{
  "encoder_conv_stem": true,
  "encoder_kernel_size": 3,
  "text_encoder_norm_position": "post",
  "text_encoder_bias": "all",
  "text_encoder_moe": "expert_choice",
  "text_encoder_experts_per_token": 2,
  "lr": 0.00095,
  "shampoo_beta": 0.99,
  "eps": 1e-08,
  "batch_size": 128,
  "decay_fraction": 0.3,
  "warmup_steps": 160
}
Rows from block 9 of the audio encoder of a small contrastive audio-text model, named by matrix and row number. Rows with one number belong to one neuron. Each number is 500 + 50 x the weight over its row's rms, rounded and kept within 0 to 999. All counts start at 0. Numbers have three digits each.
After each neuron's rows are labels from the 100 clips, of 14976, where the neuron reaches its highest value: "responds to" is what is common among them. Only what is clearly more common there than usual is listed. The data: notes from a synthesiser with random patches.
# fc1: MLP up (encoder.blocks.9.mlp.fc1.weight, 768x384), inputs 256-383
# fc2: MLP down (encoder.blocks.9.mlp.fc2.weight, 384x768, transposed), outputs 256-383

fc1.562:473517437559442511459565580502545620511460511451452535573493522467579488507498460485486510489470491444565521465466537481504484510540570506461556502559473467524541556521509479545487588440438503481499585513498500456527562482365500528636515461479457520509513542462418462534495478572480411386539461455488389560479556494508524542518387567564484552483542495469588470549500473498446494462462
fc2.562:518534509550514473447467454588495444479455570489475445539608512579545474498469463617473484443508448418466388474458487498466522445510530433455540482556476569462492515540493493461471506564457508434550570534491536543433452515493445363405455534543499383519505522499416588492447460508583477622540517523470477426539560574397481511504467505511447518546466446485444440391448571536491477453601
responds to: pad

fc1.22:479410503465537428455520492499579493535502530375503538389444599531503500470515547519536384496434444565511464565436501456538425543538511487480508409557474531533428503483506492596547479495424448381515501577488470577565526534441514530569494404480515505515514522483441492512515503553575535565526539442491531519503611453468500600502526499456494529553450432446499584470452560488442549497531
fc2.22:524506467510484499433553522407372521434542466467508449554448498533499485504496516459489476443527522395499530567542515433547486451483543531566484566484538516550485577499562522462483535518589440584555488596575469487474478487533546536475616467398556551473501637571541536486514474465494465456530420541528479503494563458532580468512500511540559506475562536486518441555523503491527557421484
responds to: notch; noise

fc1.292:555411482476539572517517442509450454489502509521498543450543524548471468449549478520477477542530419483445437525477531483450547425552429434583586542459520469487517560553451616510481430493447448484562494569558633446502513545619481506591506518496510475473485442572436475457548453436450495526499467435515503541462503504463498584533554532449538496531532545502464440508510556428494471580528
fc2.292:546458402508451499546509568545477593464505429565533507496485533497553598528522489517421386554543516597579587478444407515510466627465524563405561486526545508470491516513508576446435532560471558467541530567451373439531443478504525505587509469594481449437496528422501561535503545432489537458527524500484511553412485479464548571582417501548435432527508506556572507534573428379501461504471
responds to: square

fc1.21:551485493495524494452481438436449557576449530487493534584514500509554536532498479499503506448445457419487519498492597546446515447515398502637471513494492448408382390508482526521535489534428426472469456424482473531454522443507507544509457489481612506565546420437578500499524455463439464448513414563464522429450493501522535411454548477494514463430487522552521549409525519526488427503466
fc2.21:458475534530507451552531513494504499492481550478566504586534445444450545511471531552496501502555467541451490472555408447521447502497531553472442524438523578527572471451529524430542519478497548435487543451437569528499462609454553541593550498574524464458531521553440453392535593463469595545501501478430480465528549475460539546495539568552352569510555483543406498547437525573424467574483
responds to: high-pass; resonance

fc1.545:471470495421568548454453485480483518514561462514426603407559443515468572571510519521500576448548523442539483436483548487559488491457562435516494486491451472368481648459519513510455549507505423395463442534441574448543460519558491538541561573566545501551562599504490439540522466503559501484529483530540499382539591491464562579459492518501499443505439523474528560469446428454439574509444
fc2.545:522436469546449383531527413462479450514460566470444441465451489434579526477590475459473495473429419483504526515471492489512480551476531531518498393441449473413475444564440548462386480547585517526545534480518454604521484502476440509424429518518476460459507492422559459487489592589418478481536479460475472460500479548568455473408447437469438635618529504557471480497465453535521527547586
responds to: square; triangle; pitch class: G

fc1.196:527509497513551409493458515543520474477444516589537549543520524565500519512402520520388465449501484562513558424476505551556507555431507523533477498501536444501474498459518469552492537484547536539519434503500442496505466458485433497493548514540483574494488524523536505510464590515502534525498483514491460522456492497454568532454586533499383424478511484388518457498461490428519503530534
fc2.196:553510574479523544520607446523492541552434428467471494518491483520399412545441624533388563560502459569519472516518488556548499468499498563494409436549494524503475558496469619523605490506383559523483466565523500466571493483504440500484442492444474559458470529522501459539541612551480539446441513464516521531508443514518503408466429579560525482523461547572572536506480501531500520472554
responds to: bass register; detuned saws

fc1.201:468453462538551517484547483427526559455407556438525584508519451511428546473437489595414563521527446460514617557484490494544494444489640535508613521438544558561487514594542499495422538485587416556493486494543543500517589520639473461612494414539493506507499556476513483450515478468528545533527435590487471556484397517492476536476542504470482455512550541473446438584464445507494482538552
fc2.201:424472516564489462502476514465483559516546563500569553532595468527545517413544481438475550538557443527468562538412517429486458433485567565560550561476415535505427460461470548463550447450512553568430500507547440377525539536508479562432475443523444483394489549465445525472519553489572513536519528490485482536590554445414534387573457477443572455601499386599554555463465610503492451524489
responds to: pad; filter opening

fc1.591:481448495527432518515494550456485495479463456553478468451487609447506446509429534500501514462527494571551472471458486481412430584469468491529489508464501576494453439545496551438547545442453450565453431493562497526537527584543519479483485465550472416431482454455485516518521495598481430411379404432480484563515480407492435571481500463453472515517539532482456550465496351579558544543453
fc2.591:465507445536600520411515465540457550413531507530415515490504406429462514483501492440451513521460529474406546550465531486566465469444439495521438477578579508495467448441508535487425623532576452509513593566455511540471525487506453477465439568497449556499430537536503450486519586511606547543503475522599485550521532401425588523354528482506539476531542492529532463569556482475513486394441
responds to: bass register; narrow pulse

fc1.181:501528480500520435566446425490509487480498537506434453522544499479505520432419508508466520528588524517506452523410599517507454517514472517428511595430518517555553480475454477480483422381539449551492487523484532450447564613512499419547528449477533577406463493421537452477516569538467400587468484545537491506443545552477470494539459527473493455496521521460496475597417420505455458474435
fc2.181:453517465483504608449502444378380485560499411500522436413455488486462531532516475587475532473435431417514492532462542604441520516544470473487531455523450498446533519422502492472543512476514463572486569432614561591532519539437494518529505515478455517516505578602473509537544448447452483442582575504628562499464463461482548499507504538552612550508558445465520490529508454467490482546568
responds to: notch; filter closing; oscillator: inharmonic FM

fc1.681:513434523541471531461600519562428456454408548489520462507502509482507503548523489544568601557428547569561459551575563437530499490496511553489486438505521481502550509627529508524566523535531533528506504505547517445485424586536559568572492491546545499532618487523462474518390479474546509475438496613467432529515532530446570538456446551470529455474569385529481473553397519602442545464506
fc2.681:521492520455402456488468457507442579484493504521516450515420495505623594540508471493479436492517464437458479483525525537429547507505585481541558496546435484462495519398482500587472539549499564472511473488505516505522473449484474520432500564461489503521600548460538541492560449453497475519583508450471491460471514540533582568460495410474469625524549502508471462565539494548473590366561
responds to: pad; inharmonic FM

fc1.249:518488527553548402483427405505572455430559451407450512580447549499482489487526522528453460499429556513451493518496521533465500421431492388436596552492507589593395486489501570457471451493572502489460467483586592559501450524526461494517453511462533477557495544481499624507470508499462523495521561617573530615520581557556487553493513576437515455427585419574531515486493406471523412506492
fc2.249:452454497410546482566450485388386468526532380458483430445492522427549604490514467505543549470581526458573479513469483485482532613426469423513462543548431511499420517478498453510497559528555531513389394519471417468455524469516503464437528532464490532509535494546438406496504470490498450487509432550463473613496440444491484528516531542491605497498483547450491473460603525530489551462495
responds to: square; triangle

fc1.578:512499562527494510530493570446482470502515499570554540563480437518509487551568578510592410485506483487506488496494489539541505459471494479611468445450514507419436518471410587541544602542518495488458533492503526565516448487471593554564381563464557402542533455495457526429507478450505516489548479506527548508505494569538579489529530467406473413484506526531605487425554452480439470471473
fc2.578:467562458552495485465548437452475422508467571512520483410522568533444534541495518494514571588490474411513506502524484540476462594541493534496624470551482574486513532539633447447518519447511546457458449472547511469553519505552493507433542515540495528520533340502513478478470474406452570513421538515504430564558478408456466472407538507550625464445527480521432541552531594515539536441451
responds to: bass register; ring modulation

fc1.551:482525560434501491505477536441489618518544513375436465574497500497455506425396503492515504593436540499551483477539545490561530491394493572476547505490401566586506469560516472523414526591470522469580454586545471497496456513557503535463470523430440615458481597451569540464544585601598479506458504472525593555553477524523496462448464505482460449543453534465533524650445500484406450498515
fc2.551:508490431464462561533429493493445495436401540502586511476497503543545479495426433475527441474592529548564463457414539560517495513484544491579504453357507490480460461578478410515483392522442470537525502538463528528525540495503487552557479509433505567476513531552480504458480385550473499495444552491414465598528441554485539472588518472512491526503422514494469504483482415534479474557425
responds to: pad; notch

fc1.583:482489528462505442564594511487590487536471455440413536553501492408428406533449529543460540506456549509421531451548534531516479490472472466522443459568464438557557543594505498477532534574636498514480550499505520460445471534593471474464447547434437540443589502498506531488475561454458389514532459588565501466497441507539583542500530490522421574484453491503502456496474433572559474506599
fc2.583:437459508544586564550505548528491450520560513437516549461582475498464532471522469589526486467500547418522475432504600412498500470522407429458474553423487502505535490572524524478448523435491528517358454454498565565492441480500558585469489588476541586557369527534607531605536477448610437544512446533483465415467456534528391479520454421507439487484386479485473488488476433455448425538463
responds to: high-pass; filter wobble

fc1.365:515419460528489533467513444509479503544461402569488528433566505569433546529566539464467491445450428552527443520463601498581430441483576539575464464442472378465451570540456445532521525506485387507519412534522515462438503448483530483511528469449556491418562524545428492459503447482508564530470432455578453537483545530497540432516468606456495512586559474527511563409326421552604486434526
fc2.365:558500655452474449507487543496373446493469496555488437541480481483576476497483554548519392547567443413450482468524533536466453504558453544459507521466495521509546462481559540505444491465510503501483468465478475437578468424509431570514561534498479538594549444511475594608453511533430537570519475572357517529471451463433609411525438464475532395521554432443486472445515486534501558490457
responds to: pad; drive; noise

fc1.51:537481449458471477462458442497515508403406369522440497574498509579511484409489611592497507520547609466508497417486491453542536486551554538511536424462491479520481514492503483478499451552502473422470508545539486497386411612470610477398469500503542539442515562506553504474546486514547449461493529388519454523441455462540602545565486497481557531503552495565426473537522524526580413477537
fc2.51:587587513519508528529546439411501549503527370491580470399469476584481573417444520550502547440477401544594548470495515496461443545442527395410454507519461562559574484432452478555502602478458439515489466518510428537505542392482456501497501551470545517572466550555545552478462581515482520526522409537502449420526509507530533488490592501403439574528493402542481576478438463520497495562474
responds to: notch; noise; filter motion: fixed filter

fc1.454:495450564495453447503492465497541537527513557492413532458491492534444615488420548491456534547451462514489445574434450437489570595537491537539432517499483481429466549488550567533505545566453433439520522415508487469461495512539509606531432508519575538440520521525525539517443543349491435504502476500524490518570556537436442460453475490471541509502458570486474531471407524577557573514512
fc2.454:499528425512456519532528637548539546529452487429501562483479507532507475542458446547485461452458408474479486559495519478475548513419552514430485522528454572486371484456426460454373530470521474413547524567579496462547502537444466476441506565547507476509485494589472504568519408475645543504501566533469462434457484513575610482548520500417426505468490506532487526447501523467450484592502
responds to: pad

fc1.603:448381494522558483483555522529518510477536481632538447551480441521525526503498531541559542510528495442553352482405352490467466513520501555517550456454480557531468393477484509462551384474473468460401555497491468502512593517383518527481568436542559463501537636502539535484436547386469550548466480522547495471517487608456469434452541478490462488500448439475533502535504519450487515465369
fc2.603:536525489456560550520512419482532582514437564479420507467547591460536540382481595479575446483476430492463508461482505471533409508473548532519589494502418518540441479547557553428514486521576542491578545466483500426424550564451498554479454524556530457489529499472424543474449571541430500479544494435531399502521460482616518455559495534506403511422480495604489508485475421430412515494562
responds to: notch; filter opening

fc1.479:535512500449456467490546519575540534544489482530492483614423531425473471440467522491570496425453463475417529423482389488526608548517436499515475485534489473535518584452513459513497543497529533514477466458466531522591471394443474453507568609496454513553479499500485506497516463513462557457461469439507490535546424514537489590506441400431511437491514488549576518536491466472525452553478
fc2.479:512545524542497504466474543481512513512547588550491481473493389527549514543502512476462413562515498542481513507484524598534494464503454524483351547432506468482489495578490541439461512472437511467537538549546426493544428506524476540613511543511547475444520558523474526558535587473559455533515493553480589443583471449465543519550496548486530512600412406570512495447493507582594507456539
responds to: glide

fc1.471:456550427561438432468498434469527573488449488472529460557524600466500439406439448538498611537469479462514462448498517485562471489425488534565505504452579453530592489472458588501489490478492398368513522487423620553511467483513533404542488528452497540426471517527398534528468476490431532457435443474511516499417537521531524548457486549507486495621500596444567468493453526531467465535560
fc2.471:570553568574543554513544503555536531481533399466474471520549539430591472484463581448523535560576521562480464510550457464511483551538458497507504452547554509598455520551527494558450469495438545550485480476498490437478478564499450465573549460515429569552523477488522511457500616498514392464418550512516488486545496405542463511526422520590457486500532581525504490437473454432437590476416
responds to: glide; pad

fc1.242:478472445485503543490442501517564426490470522498528575449485552586406505558518509588478448490400584435508556492509456578547523473516453484481505470460421479538388527540481422525511509545524408408520431536481531482386614454546549564558418504454485475443460485410438440429431596491487538458486473487517507536418553574555479508480491495552481509452450478421560610429410514511572552515535
fc2.242:521428421394572475489578533458560512466465550537512506478483529568524543532562522414544454434504462529492541417461413539538549500499542496532487472477504467465546640506537470553548506500390469438516475537403396477457448551472409510427492549470551575506488456486484529528618436534500495570476523517494515497503460533484550462474404453479461561405393373469518433450439495495451493419428
responds to: pad